config = dict(
    model='multi-label image tagger',
    cutout=0.4,
    kernel_size=3,
    grad_clip=1.0,
    final_lr_fraction=0.1,
)
Rows from block 3 of a small multi-label image tagger, named by matrix and row number. Rows with one number belong to one channel. Each number is 50 + 15 x the weight over its row's rms, rounded and kept within 0 to 99. All counts start at 0.
After each channel's rows are labels from the 100 images, of 14976, where the channel reaches its highest value: "strongest on" is what is common among them. Only what is clearly more common there than usual is listed. The data: rosettes with rotational symmetry.
# convs1: first pointwise conv (model.blocks.3.convs.1.weight, 96x96x1x1), inputs 0-47
# convs3: second pointwise conv (model.blocks.3.convs.3.weight, 96x96x1x1, transposed), outputs 0-47

convs1.42:45 55 43 58 43 72 41 44 25 46 51 33 58 57 25 63 40 46 66 74 66 83 49 49 49 63 53 27 52 62 32 42 55 41 45 47 45 50 63 58 40 79 43 43 44 29 55 52
convs3.42:48 54 34 34 81 33 44 72 65 40 79 52 64 43 43 29 19 50 40 38 68 54 38 32 42 50 47 31 71 72 64 36 54 18 48 24 49 66 49 22 30 64 45 80 41 35 27 47
strongest on: grey

convs1.91:23 47 46 37 31 52 36 46 54 60 56 37 66 43 21 55 64 46 10 67 60 54 48 52 43 51 48 34 57 56 50 65 24 77 54 58 52 64 49 29 46 47 46 38 53 58 57 59
convs3.91:32 64 51 18 68 33 44 65 80 60 59 49 47 61 80 74 63 43 39 26 29 51 40 40 58 49 39 42 37 39 56 50 79 48 37 47 60 50 32 79 40 53 38 50 48 64 37 51
strongest on: vivid

convs1.44:65 71 57 35 56 45 74 76 38 41 82 37 29 54 42 76 51 36 55 30 35 39 48 90 45 42 69 62 49 70 20 55 56 49 43 47 43 47 64 48 57 43 39 70 61 90 68 49
convs3.44:67 50 77 25 43 64 21 46 71 59 68 91 58 50 57 50 49 43 62 54 67 51 30 77 55 93 47 44 39 62 53 42 54 65 39 39 57 62 41 16 45 66 58 41 43 27 61 55
strongest on: vivid

convs1.27:34 53 30 41 52 40 51 44 43 80 57 59 50 63 42 37 41 43 21 51 48 74 49 45 47 60 64 31 78 31 42 64 25 35 34 68 72 36 44 48 42 64 67 82 51 72 54 42
convs3.27:39 40 64 50 66 49 50 40 59 44 56 44 76 48 66 77 76 70 08 48 69 51 54 51 41 44 48 39 54 38 29 56 64 63 58 36 47 37 57 44 38 65 46 65 49 60 63 38
strongest on: warm

convs1.81:41 36 48 41 48 51 43 45 52 59 67 70 84 52 25 53 41 68 44 31 32 65 44 66 74 81 32 51 36 15 50 53 60 58 36 47 63 41 61 61 90 42 26 48 62 37 25 55
convs3.81:04 60 23 57 52 41 58 54 42 36 21 40 81 47 58 51 59 30 45 44 64 49 70 41 67 72 36 27 63 77 38 57 49 64 46 45 44 57 65 47 45 57 38 20 65 60 70 44
strongest on: cool

convs1.74:46 33 36 22 40 44 52 55 40 70 40 91 50 57 62 53 69 47 24 56 33 63 42 62 41 55 73 25 73 35 42 60 54 56 31 47 39 22 36 57 47 53 59 58 85 40 57 59
convs3.74:44 38 56 56 53 40 44 51 51 37 42 47 53 52 40 25 07 64 43 56 46 37 38 51 64 53 35 45 67 55 37 57 41 43 30 38 22 48 66 25 67 50 42 38 68 49 49 50
strongest on: warm

convs1.49:51 43 32 48 79 38 85 39 36 66 56 52 47 65 19 67 41 49 72 20 29 53 50 48 69 80 37 41 39 52 62 49 56 64 50 42 50 56 47 52 40 44 51 47 28 42 29 81
convs3.49:56 80 57 64 36 67 36 69 61 55 46 37 39 35 29 53 34 34 59 52 86 48 53 37 52 41 34 75 68 41 41 43 48 84 61 25 55 35 49 25 46 20 65 61 42 58 48 63
strongest on: vivid; cool

convs1.59:33 86 61 35 47 50 58 47 49 45 51 44 34 62 45 62 56 48 24 45 73 35 41 44 41 54 45 65 51 63 30 33 41 48 49 45 74 43 40 72 54 48 24 39 57 55 67 42
convs3.59:16 70 43 37 61 58 55 45 71 61 40 44 21 71 62 43 45 43 39 75 42 58 76 26 49 50 47 38 71 46 41 63 18 46 65 46 61 63 33 57 55 18 48 53 50 48 50 45
strongest on: warm

convs1.6:46 54 29 20 40 55 52 28 53 31 27 39 74 38 50 60 54 48 25 51 50 26 35 35 50 51 43 43 46 40 63 64 38 70 47 50 71 47 29 36 98 31 44 40 53 25 53 59
convs3.6:36 68 59 91 44 74 35 33 42 61 43 50 37 49 32 16 41 69 22 40 48 50 55 60 67 45 44 15 55 39 40 49 38 52 45 58 91 70 55 73 16 59 33 51 70 39 62 57
strongest on: vivid

convs1.22:18 33 56 23 29 15 38 48 51 29 66 63 54 52 49 70 52 57 62 37 66 27 63 31 47 56 49 66 57 38 57 24 55 61 78 61 44 44 51 40 19 56 44 61 44 44 87 58
convs3.22:38 53 47 61 28 65 18 57 54 67 06 41 28 53 65 27 50 41 67 58 57 45 40 36 53 53 72 66 55 24 76 52 60 70 43 49 53 47 58 53 47 62 66 44 51 65 37 37
strongest on: pinwheel; vivid

convs1.26:29 49 59 50 51 56 71 50 43 42 36 48 33 55 53 64 48 47 50 59 34 70 53 64 58 60 32 42 51 54 44 72 54 32 35 43 33 31 67 53 29 77 39 52 74 42 38 53
convs3.26:33 67 46 27 24 65 57 70 36 40 39 35 42 56 43 41 44 34 54 55 45 49 59 82 48 43 65 52 21 44 58 70 49 68 35 61 51 50 51 48 94 37 55 36 59 41 48 38
strongest on: vivid

convs1.24:40 74 60 58 56 53 53 39 48 48 39 41 53 67 53 51 37 56 47 37 31 70 52 36 40 12 33 52 65 34 61 58 64 66 35 43 58 90 63 52 15 37 52 66 46 35 29 49
convs3.24:48 73 56 51 49 43 37 25 44 55 29 42 52 50 41 80 49 19 30 39 65 70 37 61 68 46 59 55 60 72 40 60 39 53 32 61 44 79 27 54 65 52 42 38 48 60 78 18
strongest on: vivid

convs1.84:68 62 38 45 28 53 57 67 43 47 39 47 61 40 57 37 42 45 60 57 42 71 64 65 69 49 59 31 50 47 59 64 25 62 53 51 93 62 51 49 50 46 61 45 48 60 29 39
convs3.84:55 62 50 44 98 39 53 64 57 35 45 57 63 58 90 77 61 53 46 45 53 42 52 41 83 44 44 70 52 77 65 48 67 47 48 45 63 34 38 63 55 33 64 37 54 63 59 53
strongest on: vivid

convs1.67:75 43 24 68 56 76 10 57 54 17 29 54 36 57 41 45 56 75 71 49 34 52 70 63 50 45 78 44 57 42 48 44 45 35 38 51 61 87 56 61 54 66 51 48 78 71 34 69
convs3.67:62 40 65 25 68 58 37 34 24 42 39 39 35 29 41 53 62 37 18 78 54 37 91 53 58 67 52 45 74 46 45 63 45 66 72 53 49 69 70 57 72 27 53 49 62 46 58 34
strongest on: vivid; grey

convs1.48:52 65 79 55 55 42 23 42 62 37 35 28 54 46 61 49 70 53 41 56 76 49 55 33 57 71 59 57 25 69 46 52 43 29 60 30 22 14 61 46 59 07 41 59 49 43 37 66
convs3.48:63 54 33 32 61 47 51 28 42 40 26 67 43 55 39 18 48 58 52 69 64 58 55 58 75 52 62 38 44 73 68 39 54 58 48 35 35 28 63 72 35 67 56 30 36 44 51 52
strongest on: vivid

convs1.51:43 54 69 46 47 37 72 43 49 42 62 33 59 48 64 00 43 35 63 26 34 37 42 76 40 71 30 54 39 56 45 71 69 13 27 48 48 68 43 55 43 57 47 65 68 41 25 33
convs3.51:37 25 58 25 57 72 52 67 33 47 70 45 49 21 70 53 49 48 46 34 61 11 61 55 61 33 57 61 64 57 43 44 33 34 58 66 59 48 67 62 68 42 59 47 49 57 20 60
strongest on: cool; vivid

convs1.2:36 64 79 66 54 19 39 50 47 50 58 50 34 37 46 44 81 26 35 40 66 67 50 55 39 88 41 57 71 60 46 41 64 67 26 48 83 76 62 67 38 24 49 59 78 54 36 53
convs3.2:46 36 15 38 65 62 50 67 53 37 52 41 80 40 54 19 76 63 75 54 21 49 59 37 58 34 45 59 58 29 20 48 32 51 65 25 57 35 53 45 51 40 33 55 31 51 13 70
strongest on: vivid

convs1.19:37 60 54 47 45 63 52 70 59 52 50 45 59 43 29 30 55 69 42 54 56 28 37 24 63 29 46 63 63 78 56 74 65 59 46 61 45 41 51 58 66 48 60 37 53 35 38 67
convs3.19:58 43 78 42 59 72 38 63 17 61 45 45 14 31 51 44 39 47 23 66 42 48 47 67 33 33 47 26 36 51 31 60 63 55 50 55 49 46 38 67 65 38 35 46 51 62 44 52
strongest on: vivid; warm

convs1.4:48 48 73 39 68 46 34 65 42 28 55 81 44 53 88 49 48 77 47 50 00 58 53 45 43 38 25 42 06 61 63 35 55 52 38 40 40 74 38 55 62 34 82 49 45 59 62 33
convs3.4:41 72 20 48 27 43 62 40 41 56 74 52 39 61 59 48 59 52 56 49 38 30 24 70 41 54 80 47 85 44 58 54 71 46 33 32 11 35 70 26 41 52 42 26 54 70 69 37
strongest on: vivid

convs1.57:50 24 49 36 45 74 77 49 38 45 69 40 56 20 30 20 66 52 71 62 58 49 81 42 53 37 46 52 70 45 41 41 34 45 70 64 36 47 44 56 57 38 64 58 51 37 39 56
convs3.57:26 63 49 29 64 56 40 48 68 62 59 72 72 62 78 59 54 62 49 37 83 37 19 52 51 73 69 73 45 42 50 49 62 49 58 28 56 60 37 55 19 53 76 43 52 48 49 71
strongest on: vivid

convs1.20:74 56 76 49 46 36 43 76 56 49 69 35 67 59 22 39 46 18 49 49 51 60 30 42 60 51 48 72 28 70 46 54 40 79 78 42 54 67 59 54 57 58 52 36 66 70 28 45
convs3.20:78 69 57 49 44 47 70 57 58 51 55 59 56 53 19 55 47 45 37 53 64 39 39 66 33 55 54 33 15 39 39 58 61 35 30 66 52 40 22 27 36 46 41 30 53 63 43 58
strongest on: vivid

convs1.50:39 49 40 55 35 45 30 51 46 48 41 31 29 43 49 52 44 42 55 48 62 53 51 50 45 48 34 37 59 39 39 42 65 46 57 38 76 56 65 55 54 53 49 54 43 45 50 52
convs3.50:47 58 51 40 27 33 64 64 86 37 40 44 36 43 45 49 30 29 30 51 41 57 54 43 50 31 55 75 73 50 41 58 99 47 58 15 66 66 64 65 53 47 37 61 42 60 49 36
strongest on: grey

convs1.7:49 42 41 41 52 21 49 59 58 37 54 52 48 46 25 74 50 29 44 58 57 16 48 49 64 33 37 72 75 60 63 47 62 32 48 16 44 44 60 20 70 77 59 66 59 47 60 46
convs3.7:60 29 66 43 56 46 20 18 44 85 58 46 70 58 61 45 60 57 77 32 64 29 72 41 39 64 46 61 48 46 65 37 44 60 56 79 57 47 30 49 47 49 34 68 73 60 54 23
strongest on: cool

convs1.31:59 53 53 41 51 55 59 34 56 63 61 61 60 58 33 38 49 43 46 48 55 54 27 75 68 47 33 39 60 42 48 17 59 45 57 85 29 35 62 35 39 19 69 45 55 44 32 55
convs3.31:44 61 54 51 47 46 43 45 51 30 62 62 79 66 48 51 75 54 52 18 48 39 34 53 54 89 24 36 47 57 55 57 45 46 75 30 44 80 49 57 49 48 22 26 68 52 55 54
strongest on: pastel

convs1.63:45 50 40 53 59 41 44 28 45 39 22 61 59 42 43 64 55 58 33 58 71 62 38 32 42 41 21 46 34 66 55 55 47 53 72 44 63 58 39 18 53 51 42 85 68 76 37 51
convs3.63:53 70 46 59 67 42 54 51 69 98 27 38 43 51 50 58 63 73 46 35 69 33 55 64 45 57 57 57 35 66 44 43 65 46 38 27 50 42 19 58 27 44 41 49 75 69 63 75
strongest on: vivid

convs1.3:41 43 54 52 47 51 36 77 48 48 60 46 52 39 28 31 45 65 31 50 55 44 45 50 29 39 76 36 47 63 46 59 57 54 39 74 55 49 33 43 72 52 40 61 65 94 53 46
convs3.3:44 35 51 57 37 41 58 53 45 38 51 62 57 90 53 60 56 67 65 34 93 54 58 36 51 45 69 44 47 45 68 49 43 49 49 23 39 73 22 80 48 62 58 31 20 92 72 54
strongest on: pastel

convs1.80:58 66 72 47 58 38 24 50 50 11 49 36 83 13 55 62 53 57 63 33 48 41 84 43 27 68 79 42 41 51 61 68 60 62 62 42 57 46 51 48 37 60 58 64 61 34 54 52
convs3.80:35 56 42 81 41 29 47 73 42 16 54 61 65 18 38 57 54 34 37 33 50 32 60 43 51 27 41 67 46 41 59 27 51 45 41 24 51 46 31 76 51 54 69 16 26 39 69 47
strongest on: pinwheel

convs1.46:53 10 41 36 30 48 17 45 48 51 49 56 57 58 61 26 38 60 68 56 45 41 51 43 60 76 26 37 77 28 79 66 63 24 45 64 44 45 60 55 41 37 34 61 35 46 48 58
convs3.46:66 47 58 71 45 34 75 28 44 70 58 60 53 61 32 67 65 41 62 55 62 64 56 16 41 40 49 68 29 50 37 61 29 56 64 63 39 58 68 62 63 29 48 78 45 71 61 62
strongest on: earthy; pastel